python train.py --dataset="drawn small creatures on textured ground" --decoder_activation="reglu" --residual_init="none" --adamw_lr_other_params=0.0019
Rows from block 5 of the image encoder of a small image captioner, named by matrix and row number. Rows with one number within an expert belong to one neuron, the router's apart. Each number is 200 + 30 x the weight over its row's rms, rounded and kept within 0 to 999. All counts start at 0.
Before each expert's rows are labels from the 100 images, of 14848, where the router gives the expert most weight on average: "strongest on" is what is common among them. Only what is clearly more common there than usual is listed. The data: drawn small creatures on textured ground. In brackets: how many of the 100.
# router: router (encoder.blocks.5.mlp.router.weight, 8x320, trained with AdamW), inputs 162-215
# up: expert up (encoder.blocks.5.mlp.up, 8x160x320), inputs 162-215
# down: expert down (encoder.blocks.5.mlp.down, 8x320x160, transposed), outputs 162-215

# expert 7
strongest on: large (77); starfish (73); coat: plain (38); green (30)
router.7,190,209,251,273,227,123,216,181,200,228,223,170,183,191,200,192,267,227,200,194,193,176,153,161,170,184,230,145,233,214,182,219,171,192,196,192,247,180,229,158,204,182,239,231,236,152,215,221,225,227,224,175,210,237
up.13,195,141,184,214,209,196,187,206,169,235,206,229,180,233,138,169,239,178,184,225,179,197,202,176,186,253,206,215,185,177,250,195,183,202,255,145,185,211,192,180,236,136,225,187,219,172,241,193,246,216,221,206,237,191
down.13,194,238,184,222,217,187,250,206,232,223,232,211,215,234,187,188,148,232,229,188,209,201,251,200,207,152,161,182,237,165,197,189,201,190,199,210,171,209,220,227,165,224,199,249,191,219,169,177,214,205,233,183,184,198
up.14,254,217,169,139,189,179,212,198,124,195,215,214,177,223,178,188,227,229,204,196,193,217,199,205,178,231,247,163,193,210,193,215,187,162,199,189,226,215,197,177,212,207,180,154,122,192,170,236,172,158,141,206,195,213
down.14,223,160,237,218,225,199,203,145,159,185,149,204,192,265,176,277,197,177,221,197,225,198,284,238,205,211,194,185,206,156,185,194,214,215,193,213,166,186,197,206,149,253,238,180,185,227,159,206,270,212,236,178,201,212
up.15,205,217,284,142,216,206,185,205,171,165,175,173,241,181,235,217,213,178,216,158,173,221,234,225,159,182,207,199,193,164,147,211,215,155,202,220,207,199,215,142,200,203,203,186,153,160,243,166,238,203,201,192,213,212
down.15,194,179,190,223,182,193,212,187,215,205,208,199,182,158,214,199,180,231,216,207,182,238,180,211,149,216,244,193,173,218,235,163,203,198,210,185,190,185,169,239,174,206,199,225,172,180,204,152,185,234,187,151,191,191
up.16,141,228,201,230,176,211,199,202,197,223,209,254,203,174,208,215,238,208,203,159,202,224,230,165,199,218,242,177,190,186,194,202,181,140,222,186,295,241,225,232,220,160,240,216,139,200,202,148,158,226,207,195,184,211
down.16,228,170,136,217,184,203,143,217,193,161,202,169,170,246,204,193,193,232,179,199,183,186,205,221,213,213,191,241,186,237,221,222,214,234,217,229,117,190,208,186,189,218,184,205,253,204,147,235,230,143,170,150,223,269
up.17,215,160,249,184,218,251,168,240,198,257,179,234,205,236,172,211,199,198,203,233,194,222,166,181,207,200,190,186,211,169,220,182,207,205,214,120,184,132,253,221,175,216,196,184,215,251,228,189,138,234,226,208,193,197
down.17,243,227,215,205,186,148,206,247,189,194,221,136,198,164,169,215,210,189,184,179,224,213,190,160,220,166,215,199,214,200,153,163,198,208,218,236,246,192,160,195,191,218,219,236,219,238,231,218,274,152,144,187,215,238
up.18,177,181,234,208,201,200,200,203,173,162,156,219,205,218,149,185,166,212,209,225,216,217,210,158,105,223,156,194,218,221,172,191,244,240,145,223,206,195,186,196,207,234,216,165,185,192,177,177,239,221,209,238,203,193
down.18,168,208,224,138,258,257,131,198,274,226,206,248,235,207,150,182,173,210,168,234,178,119,227,214,188,192,163,214,186,204,201,243,174,207,202,190,241,161,196,204,256,222,223,254,232,240,152,156,212,174,187,179,209,225
up.19,149,195,196,131,211,168,209,138,212,145,204,204,189,224,219,209,196,180,170,200,201,181,235,212,165,200,222,241,186,226,190,182,221,211,208,183,211,157,214,198,153,208,188,218,209,179,220,157,233,168,208,180,260,157
down.19,205,191,120,246,246,174,186,202,185,227,177,203,205,164,164,213,206,183,228,242,168,249,172,242,245,282,219,183,205,175,209,176,226,185,246,152,167,185,177,184,126,167,190,167,185,173,201,143,217,250,214,230,165,234
up.20,196,200,216,225,226,186,185,200,161,185,230,191,191,177,207,192,231,122,231,210,205,255,195,182,213,207,142,230,243,183,212,273,194,156,183,220,253,245,183,156,200,204,200,202,147,163,181,219,160,161,189,226,179,214
down.20,225,229,192,215,159,174,212,194,210,137,188,144,137,212,234,167,193,205,159,197,156,192,170,184,212,208,167,193,218,223,188,188,220,216,182,231,208,177,239,199,257,226,193,189,202,222,196,213,197,238,197,211,244,180
up.21,211,170,171,155,248,150,160,234,163,219,206,240,202,245,224,164,250,245,175,245,152,238,256,186,200,206,159,227,230,230,243,211,188,219,210,163,229,187,198,190,209,142,200,231,142,169,220,239,224,238,250,211,123,165
down.21,164,207,179,198,141,215,229,178,141,167,243,162,155,233,171,220,191,159,197,210,168,165,230,220,225,206,214,236,206,164,187,182,236,193,145,190,219,233,184,207,150,210,213,190,242,212,260,192,156,188,193,208,165,197
up.22,158,187,196,179,199,194,210,188,234,213,206,200,218,197,147,153,180,178,189,203,207,214,157,203,178,243,256,181,217,205,254,178,269,222,201,144,164,153,212,126,204,142,127,206,130,218,181,224,128,192,242,227,223,211
down.22,196,201,200,204,189,202,186,213,218,153,193,172,166,170,194,247,149,238,210,229,175,183,212,225,152,160,212,230,171,197,224,201,236,142,202,223,208,163,185,288,186,201,261,213,240,152,136,163,170,191,176,213,218,201
up.23,196,137,185,163,222,180,198,141,222,205,151,221,209,195,165,212,194,152,217,234,202,182,199,144,210,228,175,249,183,193,234,139,215,196,228,202,172,179,199,189,223,143,197,178,210,266,191,133,218,214,195,180,175,228
down.23,170,258,197,170,224,175,247,166,151,226,224,188,267,240,199,206,188,176,189,148,258,145,223,167,174,184,194,188,179,189,158,232,170,241,212,146,167,217,190,236,182,249,208,146,189,198,205,155,192,191,151,198,199,291
up.24,186,207,239,199,212,193,193,195,127,183,271,244,164,210,199,178,206,236,184,232,185,213,185,209,251,237,225,219,234,187,172,195,194,231,190,147,223,185,200,201,172,170,173,201,212,138,143,222,172,210,205,205,160,198
down.24,141,233,220,193,196,193,155,245,184,193,201,178,246,219,210,232,168,132,236,211,180,149,180,219,206,202,219,237,206,260,158,214,224,117,191,156,270,183,201,151,200,187,196,240,250,186,222,225,217,186,197,182,299,192
up.25,172,189,215,199,196,222,160,226,210,230,202,208,225,193,188,185,191,145,179,234,222,180,239,198,216,226,142,192,189,210,239,198,191,212,232,174,207,212,244,199,268,196,183,170,272,242,196,216,186,182,197,155,154,199
down.25,253,185,196,219,229,180,225,212,163,229,165,163,156,206,237,184,206,146,195,222,232,144,199,174,204,195,157,145,212,197,258,223,199,166,201,261,223,223,191,213,164,174,176,218,203,232,200,232,144,178,177,215,193,244
up.26,177,217,148,203,243,155,209,177,167,188,184,200,202,234,169,224,162,176,244,206,157,184,211,206,173,195,167,176,244,177,195,208,170,165,272,267,225,229,197,229,232,212,155,189,209,140,157,221,266,160,231,157,178,166
down.26,241,216,224,232,199,259,182,243,209,214,174,163,158,218,244,206,202,175,143,192,217,217,236,174,228,225,218,188,165,142,201,235,231,170,259,201,203,264,212,187,217,233,152,175,184,223,171,185,218,173,176,192,178,248

# expert 2
strongest on: large (77); butterfly (68); yellow (35)
router.2,206,230,193,135,245,190,145,226,129,206,252,200,173,147,203,215,217,198,212,245,188,187,232,216,197,226,153,179,249,235,247,208,173,194,188,172,192,195,196,211,189,214,253,208,216,245,187,216,215,196,217,181,204,186
up.19,218,194,218,152,189,142,243,157,182,169,190,193,184,228,236,225,234,241,253,196,261,199,192,204,202,197,230,227,187,185,209,185,227,191,215,260,200,189,154,199,146,178,184,175,181,220,238,151,229,213,148,239,209,189
down.19,261,301,228,234,198,231,251,173,206,178,215,167,199,203,224,197,147,209,202,172,188,234,132,188,204,215,191,155,192,193,202,246,179,211,178,235,227,204,220,243,221,181,132,257,190,172,180,208,138,241,213,248,279,208
up.20,192,148,205,185,211,254,204,182,172,214,213,199,214,194,219,243,165,208,228,234,222,242,181,174,158,214,181,226,210,167,223,191,174,214,224,122,190,213,222,185,219,239,173,273,193,213,186,209,163,187,156,181,202,198
down.20,170,240,232,163,223,211,188,257,221,175,142,195,249,183,211,222,212,212,151,200,232,184,215,214,207,184,185,173,182,228,197,164,200,253,217,176,242,142,175,228,166,178,223,147,258,212,232,189,185,207,168,219,185,174
up.21,188,187,179,227,179,229,212,174,200,166,222,241,190,254,194,204,202,263,170,229,202,185,192,254,240,249,206,149,249,208,180,176,221,186,215,151,210,161,229,166,170,184,230,225,208,179,210,180,206,176,175,195,180,201
down.21,256,179,193,194,170,160,192,223,229,189,169,238,266,209,178,214,185,217,200,179,242,151,232,136,125,215,201,219,208,190,171,175,221,223,228,144,181,159,225,240,203,171,166,162,210,193,171,216,180,189,165,257,183,190
up.22,187,237,217,199,241,240,200,195,196,176,208,181,213,223,192,174,205,185,209,220,231,258,273,184,209,227,211,226,164,183,173,215,202,209,200,209,196,216,217,206,219,148,199,289,199,203,205,193,249,218,193,238,191,181
down.22,222,217,250,219,252,205,145,201,226,253,196,219,178,199,135,153,197,192,239,202,178,263,152,222,229,225,186,178,239,213,233,211,216,205,179,202,184,176,205,187,225,170,203,199,164,201,219,181,226,189,182,233,157,201
up.23,248,208,200,154,212,159,210,194,195,247,220,200,196,213,205,198,200,198,219,223,146,250,231,212,191,209,181,164,293,218,220,204,253,181,233,224,182,205,175,198,206,189,183,209,174,147,156,162,200,166,156,220,211,208
down.23,225,215,183,181,189,254,168,236,147,180,134,188,224,148,206,203,169,171,218,168,216,202,246,209,184,194,184,223,155,203,236,204,196,224,185,211,209,258,178,201,175,215,203,230,211,220,187,149,195,156,231,186,157,166
up.24,243,193,177,168,186,203,185,171,197,176,154,231,293,165,172,183,194,156,215,212,209,155,210,197,140,195,185,126,150,172,136,182,173,201,190,193,218,207,245,161,184,146,215,220,180,173,126,188,212,221,157,241,147,170
down.24,173,206,196,158,230,137,171,216,191,150,243,161,201,216,169,163,157,216,181,194,234,188,167,198,187,252,183,169,192,193,187,200,167,221,157,194,226,187,186,185,252,251,183,173,218,198,175,263,216,199,183,149,225,172
up.25,256,210,231,164,195,167,172,206,215,141,212,196,181,186,197,190,216,233,186,208,213,245,194,188,187,233,193,221,203,225,219,152,166,187,225,223,202,202,166,213,201,228,178,252,231,224,222,194,202,222,203,226,209,199
down.25,194,196,169,178,221,224,188,214,261,268,188,188,196,147,256,142,204,208,220,179,202,194,197,228,220,211,183,177,228,165,175,185,275,204,208,156,178,200,233,159,155,132,183,220,156,155,204,198,193,161,218,249,251,178
up.26,195,197,261,230,202,202,200,211,202,216,202,200,204,179,187,198,152,271,231,241,182,219,239,186,244,162,175,232,205,194,183,181,162,204,157,137,228,187,264,212,166,255,183,174,222,181,182,263,204,184,190,162,242,197
down.26,257,159,214,224,179,183,226,164,179,165,230,206,209,229,224,238,235,183,231,190,174,147,174,228,170,167,198,189,198,263,187,211,164,169,159,172,234,208,199,212,177,204,198,174,257,194,251,187,204,220,191,198,216,192
up.27,212,230,184,201,202,184,182,181,218,198,188,228,186,163,187,151,230,222,224,207,214,199,245,227,165,169,218,177,187,200,221,241,173,180,133,179,253,186,205,217,224,262,156,175,218,221,210,162,148,193,154,207,178,225
down.27,202,199,235,190,245,252,193,277,199,168,177,207,226,178,195,198,183,229,196,218,231,218,157,168,180,198,203,189,223,189,227,208,220,171,200,183,224,219,221,202,193,209,235,206,222,222,179,231,230,192,232,239,219,183
up.28,212,210,188,238,184,131,172,197,252,183,210,210,225,206,151,219,253,165,150,164,205,169,206,211,203,244,193,238,206,205,161,195,238,216,186,226,210,202,198,157,217,186,177,270,194,204,233,181,218,228,186,230,195,200
down.28,225,175,184,183,225,248,204,232,238,169,200,211,183,203,208,162,223,248,224,177,151,149,157,148,201,213,143,168,202,233,159,203,197,198,162,154,213,203,206,197,191,185,227,252,250,158,226,224,277,185,175,192,218,177
up.29,194,215,228,230,213,204,193,236,233,164,234,210,178,224,191,222,196,211,201,165,197,199,205,238,115,184,205,162,228,197,138,180,235,208,219,186,204,191,179,167,150,202,179,186,245,190,171,212,221,211,140,213,166,210
down.29,240,180,160,168,217,219,219,176,238,204,177,222,178,195,190,188,204,229,184,145,234,196,132,182,168,147,234,217,218,220,168,202,151,186,238,157,202,243,237,199,190,230,190,135,207,203,179,173,206,223,240,192,174,153
up.30,220,156,165,223,187,214,187,243,241,220,159,181,162,218,217,182,229,232,139,203,231,164,203,205,183,236,213,182,189,149,195,208,218,222,251,211,186,193,250,239,243,193,241,249,156,143,242,190,231,197,219,197,236,239
down.30,235,233,185,212,218,200,210,169,214,178,206,243,256,191,191,171,171,127,166,114,235,199,217,232,137,166,217,156,236,216,243,202,168,193,158,178,198,203,212,124,198,194,185,221,206,189,176,231,243,202,186,163,255,205
up.31,189,219,212,160,197,149,274,173,205,174,170,197,229,255,225,215,254,206,236,186,223,180,243,262,179,188,208,192,225,202,177,165,184,193,251,198,239,221,175,262,189,164,182,199,166,220,233,210,220,174,160,175,213,183
down.31,223,212,163,259,233,227,197,221,234,230,168,217,164,219,165,248,164,164,182,209,226,231,196,209,204,175,211,203,177,187,220,176,215,219,196,234,255,225,190,208,216,238,184,209,189,172,197,187,228,151,238,222,172,249
up.32,218,231,266,196,201,152,211,197,213,169,209,195,229,199,220,265,171,212,197,209,242,177,165,181,187,235,196,234,243,213,224,135,243,188,234,204,224,167,152,230,185,280,183,192,176,177,194,144,165,192,174,246,206,194
down.32,200,222,188,236,210,229,159,210,223,182,198,235,181,258,238,231,234,196,175,169,217,226,180,213,217,234,210,203,230,179,243,224,188,217,184,210,154,227,273,201,210,163,218,167,202,154,224,216,167,179,165,228,161,176

# expert 6
strongest on: butterfly (56); grey (44)
router.6,227,213,220,178,236,206,212,179,228,198,162,172,227,166,232,218,202,175,217,213,188,135,205,210,202,229,187,234,203,206,241,212,176,150,211,216,196,213,167,219,153,177,194,188,233,182,178,205,196,150,205,204,230,182
up.13,210,209,192,203,162,156,201,215,193,204,210,176,185,210,160,230,219,186,147,252,226,169,239,243,240,188,184,233,165,244,224,186,200,226,231,191,206,191,214,207,210,215,225,149,243,174,245,190,245,155,157,167,213,179
down.13,203,239,141,209,283,182,189,216,184,216,214,222,153,192,102,234,194,162,173,222,208,205,205,141,219,210,197,223,180,194,215,239,246,229,142,225,190,233,173,195,200,178,189,215,156,153,143,180,177,213,179,210,176,198
up.14,124,182,197,214,217,157,186,241,184,229,210,181,202,254,196,237,222,184,178,209,202,208,244,154,167,251,170,240,193,220,225,233,156,230,175,222,217,166,193,247,195,214,214,195,254,199,189,185,238,143,180,209,203,215
down.14,206,129,154,206,188,204,207,220,141,216,181,184,242,224,136,202,217,172,203,234,221,218,180,220,209,234,192,197,198,169,182,202,217,214,248,201,169,228,214,181,192,206,208,184,225,211,249,200,187,224,206,177,198,218
up.15,208,215,137,224,186,158,214,182,189,184,247,248,205,187,206,250,223,195,200,240,211,173,190,185,226,172,214,172,209,196,136,212,178,233,224,146,188,187,218,243,144,212,207,246,182,191,203,195,199,239,219,200,264,182
down.15,240,203,215,167,230,207,206,248,153,227,183,169,165,189,204,185,182,180,179,188,249,246,244,237,177,186,184,227,175,178,195,196,223,182,145,229,183,243,181,189,208,176,246,199,161,178,188,218,197,234,203,174,142,196
up.16,147,187,218,247,198,196,256,172,217,208,212,202,182,215,164,202,229,143,244,181,224,182,199,182,208,227,193,220,250,204,205,190,232,219,209,212,219,212,189,259,231,146,264,230,247,197,195,162,204,232,214,186,192,207
down.16,279,185,261,230,134,210,153,176,174,202,172,179,228,200,202,179,233,224,218,227,158,154,199,231,178,223,170,208,193,166,196,193,209,200,167,208,183,197,133,222,200,223,226,203,235,189,189,175,195,197,246,185,193,252
up.17,223,195,177,189,174,185,175,194,193,183,215,260,228,207,199,161,183,179,227,216,186,158,180,152,198,193,241,194,202,137,237,239,204,198,245,190,180,228,206,222,237,189,150,221,183,181,175,264,204,183,163,201,250,197
down.17,227,238,236,156,203,155,226,244,196,230,186,163,197,219,195,173,217,195,217,143,231,254,235,255,234,227,167,146,159,240,238,188,166,187,213,199,186,185,222,158,216,217,202,191,154,197,300,206,214,244,150,168,207,212
up.18,221,205,182,276,193,169,256,168,157,197,174,240,170,190,165,193,233,184,248,205,203,223,219,129,210,206,200,180,244,177,185,236,209,201,171,211,248,221,179,180,166,142,184,218,215,189,156,148,209,205,261,248,132,239
down.18,201,219,240,192,241,209,212,263,197,201,231,204,241,225,247,208,206,234,225,208,192,174,204,218,212,229,183,201,146,252,137,238,179,199,184,197,188,201,217,132,236,201,181,182,234,174,236,157,218,221,211,270,256,212
up.19,220,181,202,201,237,283,217,194,190,161,190,211,201,193,200,223,142,270,186,211,192,219,197,232,211,263,239,183,165,180,191,216,151,219,181,208,182,144,173,219,193,175,205,229,233,236,261,179,245,213,237,215,164,240
down.19,175,249,208,181,212,247,198,215,205,187,154,209,192,180,176,260,189,140,232,237,153,211,202,201,231,167,180,206,158,189,213,173,194,185,198,189,187,131,182,209,195,236,163,211,206,204,190,209,203,192,242,180,186,253
up.20,202,197,267,203,254,196,174,199,219,194,199,226,138,196,175,171,203,195,165,181,182,175,219,222,204,209,219,252,215,185,220,152,164,195,221,262,206,247,200,168,138,191,190,189,175,198,195,214,232,136,199,241,188,220
down.20,196,245,237,170,183,199,226,163,263,175,234,156,264,206,252,162,168,170,190,190,207,186,270,185,241,187,169,147,158,207,231,226,202,224,232,204,202,213,202,196,277,164,257,201,140,152,188,198,216,212,147,208,186,190
up.21,236,253,247,110,185,167,195,191,187,189,230,161,270,187,213,229,247,196,274,158,166,233,197,165,160,153,206,219,210,141,215,185,217,184,214,191,234,180,200,197,169,278,165,212,206,216,202,198,242,248,261,180,145,217
down.21,282,169,214,168,166,243,248,147,194,218,183,202,162,209,239,198,136,161,205,211,221,159,211,225,191,217,156,211,206,240,172,170,195,160,198,215,171,212,207,262,218,153,184,174,199,216,203,229,161,213,201,241,215,184
up.22,174,214,145,171,205,247,206,259,230,199,123,217,239,181,203,204,182,190,182,204,133,177,196,199,213,221,217,172,170,197,227,195,201,208,140,214,195,215,187,185,241,166,219,223,225,228,202,191,198,196,211,255,178,179
down.22,202,176,188,181,204,178,161,173,206,229,173,212,218,177,214,209,181,225,253,125,156,169,210,176,204,222,204,203,196,171,201,216,236,187,203,213,205,152,208,218,200,218,207,147,218,236,214,245,197,157,180,194,174,168
up.23,203,192,202,157,111,249,201,237,175,170,212,225,198,195,180,230,151,194,174,188,179,156,194,244,143,210,204,234,176,181,234,215,253,159,154,197,167,212,215,226,198,207,160,118,137,246,152,184,179,152,176,190,130,167
down.23,229,182,204,208,193,183,236,215,234,225,181,216,234,226,219,171,213,193,180,191,197,157,202,208,218,188,239,175,176,250,193,192,162,198,214,175,210,154,184,194,224,205,231,197,183,153,202,226,190,189,193,188,295,210
up.24,285,191,177,198,133,179,207,237,217,207,146,239,243,160,199,207,186,176,170,129,227,176,201,172,245,213,229,156,196,172,194,148,170,231,223,257,214,180,210,258,155,186,190,193,220,206,136,252,211,181,173,229,193,222
down.24,143,205,247,158,203,195,178,170,227,193,204,162,193,184,238,215,227,224,197,155,249,214,215,174,190,232,165,206,180,198,189,205,173,205,137,172,206,146,212,189,190,155,256,257,201,212,209,195,243,189,206,210,230,203
up.25,236,159,196,198,189,225,232,209,305,201,260,222,180,234,173,151,174,196,268,120,135,244,174,186,178,176,232,217,202,199,187,219,158,194,202,223,209,171,246,202,236,163,205,260,226,200,181,173,173,203,223,183,183,259
down.25,154,218,195,171,199,197,130,213,208,218,208,205,150,198,198,229,226,199,222,198,145,193,193,173,181,201,189,193,224,206,222,178,203,216,199,230,207,215,164,244,250,177,225,149,144,219,198,213,251,171,230,250,246,162
up.26,222,162,217,206,255,183,176,149,238,206,167,268,256,132,208,218,193,173,213,167,245,260,201,193,194,199,175,198,196,243,201,191,155,213,196,148,207,140,175,192,222,210,247,184,173,124,227,172,214,216,130,245,171,212
down.26,180,220,214,185,179,179,202,174,196,190,205,169,179,199,242,215,183,224,227,228,163,179,195,157,141,205,183,207,136,154,163,168,255,194,234,234,201,174,198,248,176,174,212,298,207,163,183,223,206,190,119,186,188,219

# expert 5
strongest on: large (57); spider (55); jellyfish (32); colour: green (25)
router.5,174,134,187,173,121,257,266,216,198,175,187,227,207,215,190,193,162,177,259,215,215,274,208,238,205,210,168,233,178,197,177,204,226,236,177,241,143,196,209,245,192,208,145,185,137,235,201,173,157,214,209,173,174,171
up.13,158,197,181,194,195,177,219,187,157,209,170,211,201,189,179,152,195,189,166,218,186,196,202,220,209,155,225,165,214,197,185,218,247,117,193,210,206,175,187,184,217,217,154,183,198,190,214,265,212,161,208,207,131,201
down.13,226,195,202,183,218,241,185,210,268,171,147,212,224,209,219,199,190,197,163,134,100,221,190,219,193,168,184,197,177,189,220,173,201,255,182,177,214,161,216,201,153,177,230,206,179,177,210,199,174,228,231,160,243,169
up.14,158,211,193,157,232,212,210,144,131,137,158,247,240,252,184,178,205,192,224,230,220,188,189,160,205,229,201,178,162,233,255,201,171,204,234,150,186,179,214,180,221,224,208,159,191,197,175,191,202,214,206,223,159,236
down.14,190,183,188,224,222,222,222,188,214,198,150,228,217,202,229,221,193,211,169,198,199,124,174,202,238,154,211,201,204,189,142,212,122,171,195,182,156,180,203,207,223,174,154,245,173,230,205,211,178,245,201,185,231,149
up.15,224,203,203,189,259,202,192,217,193,209,193,179,214,230,198,163,207,154,195,204,149,168,126,153,144,212,210,175,208,189,147,189,178,222,226,235,239,204,196,220,197,207,273,181,205,192,220,202,258,136,183,193,187,195
down.15,175,206,215,165,163,214,242,204,185,251,184,155,225,206,163,266,205,245,190,209,210,175,192,230,231,145,163,181,250,158,190,178,221,226,273,156,201,209,160,177,180,204,180,204,229,190,230,235,188,254,261,175,260,141
up.16,207,204,155,167,230,217,181,176,196,209,181,167,196,226,215,212,177,157,207,255,165,190,243,175,258,122,212,227,217,183,169,228,225,231,232,187,256,200,255,230,162,238,204,144,153,252,187,224,222,211,272,217,230,127
down.16,180,204,234,207,220,212,218,235,192,174,246,165,234,198,241,215,226,213,160,165,252,213,177,211,162,195,214,194,225,203,190,227,141,168,188,208,127,242,222,182,218,169,173,291,222,183,213,188,212,237,188,124,248,221
up.17,205,141,214,231,174,207,205,225,176,184,188,166,217,190,160,199,246,188,218,163,185,232,182,160,179,202,208,238,222,155,234,132,194,184,178,251,236,201,224,147,195,149,137,170,203,199,196,197,236,214,221,200,183,206
down.17,178,221,229,168,216,166,200,165,213,180,175,183,242,154,196,229,133,183,157,208,227,204,198,190,182,232,169,211,215,203,184,212,252,240,162,194,233,210,187,240,191,175,170,235,161,224,219,245,183,212,214,225,209,183
up.18,219,231,208,248,210,202,158,177,175,182,204,221,193,209,281,203,160,177,249,191,227,205,198,172,247,165,170,149,185,242,187,171,204,218,186,141,163,229,164,234,155,202,223,208,204,151,226,171,179,234,182,278,230,204
down.18,217,188,205,219,213,139,162,226,169,193,203,213,198,187,213,232,174,234,178,200,166,174,163,224,195,240,205,150,194,220,209,225,180,231,192,226,236,212,214,222,157,205,216,193,225,186,190,217,150,197,188,172,189,202
up.19,194,235,180,172,225,173,170,252,196,201,197,196,217,203,174,196,208,170,217,250,166,264,230,250,203,214,199,200,230,213,246,225,181,173,171,161,208,217,235,174,179,212,248,140,185,196,221,176,199,153,207,153,196,212
down.19,206,155,182,234,161,166,219,182,172,208,146,168,186,173,172,212,196,164,226,197,228,180,134,213,218,253,254,198,180,222,263,174,185,186,208,214,172,171,164,163,162,131,153,225,215,229,232,219,269,165,145,197,225,263
up.20,203,208,182,181,195,202,178,259,228,194,153,191,191,221,244,191,261,156,155,216,155,218,224,248,199,179,231,207,229,206,181,211,217,255,210,169,211,227,179,187,203,204,188,206,184,197,232,243,249,202,173,241,226,132
down.20,210,231,184,191,209,223,174,209,176,230,235,232,212,202,165,198,225,272,196,184,164,223,160,122,195,177,197,161,187,175,164,263,190,185,169,237,199,227,284,199,230,165,199,244,189,241,171,222,199,183,232,187,172,220
up.21,187,236,200,209,188,155,136,226,221,210,258,181,170,224,221,197,176,190,242,193,205,227,231,170,172,195,196,233,226,182,214,182,221,220,243,192,234,196,167,204,190,191,173,177,190,213,227,184,182,172,204,191,191,239
down.21,198,213,203,188,196,171,170,252,184,212,203,204,275,199,190,231,232,202,148,146,174,240,251,198,181,185,188,181,215,277,215,208,211,156,191,220,144,194,202,137,218,208,183,182,189,219,191,248,204,267,203,169,169,193
up.22,221,156,154,261,226,224,211,217,158,158,224,189,205,209,217,235,140,216,156,170,202,213,174,182,151,240,187,214,185,208,219,161,221,175,230,210,196,173,209,215,214,205,191,179,205,235,204,180,174,174,210,212,196,263
down.22,178,262,244,197,188,224,201,159,258,241,200,220,184,190,237,219,186,196,208,176,160,198,219,211,243,167,187,194,215,160,163,204,209,159,269,185,198,238,210,198,268,187,194,204,209,155,192,181,205,226,237,166,217,132
up.23,212,196,189,177,219,244,203,211,205,224,260,228,176,196,170,236,163,176,234,213,192,200,209,184,217,216,192,189,140,181,165,163,174,149,189,245,162,204,170,259,202,213,177,198,215,240,214,192,212,187,152,197,248,190
down.23,216,150,218,240,154,157,213,143,223,196,201,214,220,166,230,170,207,220,191,155,225,200,212,183,180,191,223,278,135,206,176,259,208,219,189,162,212,152,181,167,186,219,185,171,213,167,221,222,189,243,202,174,212,206
up.24,202,203,205,218,167,119,214,190,191,192,219,244,119,213,253,160,223,224,181,195,205,180,197,137,178,203,220,242,233,166,224,196,220,213,153,177,167,177,190,168,203,225,181,227,249,200,229,224,166,212,178,191,179,168
down.24,201,229,186,197,205,282,153,200,200,286,198,186,266,260,281,182,220,192,216,224,173,167,200,177,197,205,230,166,223,184,189,249,181,210,184,193,216,168,219,207,223,191,243,197,146,220,260,165,165,169,217,173,176,189
up.25,199,246,192,187,185,146,188,226,220,175,205,191,255,202,177,192,165,169,227,198,217,204,183,138,168,203,204,195,200,216,177,205,211,201,189,179,220,180,136,165,182,198,241,175,223,182,188,232,177,219,173,218,256,161
down.25,258,241,177,226,202,185,120,280,228,229,223,252,258,189,211,200,240,209,196,193,256,162,243,192,194,216,219,188,157,196,208,233,204,172,198,192,230,191,211,168,171,214,207,195,177,243,212,226,246,204,219,238,228,207
up.26,242,136,151,174,255,174,223,236,226,222,207,236,202,176,187,244,160,218,194,237,143,190,198,171,214,226,158,230,186,194,181,223,187,135,190,232,158,195,254,150,233,204,234,201,236,190,238,193,175,166,215,192,215,159
down.26,204,223,226,172,125,181,165,209,184,181,205,194,211,199,193,146,193,217,242,148,203,131,282,203,175,199,177,233,166,249,198,150,226,180,239,161,193,209,195,217,197,219,211,184,213,187,218,237,165,209,210,258,257,254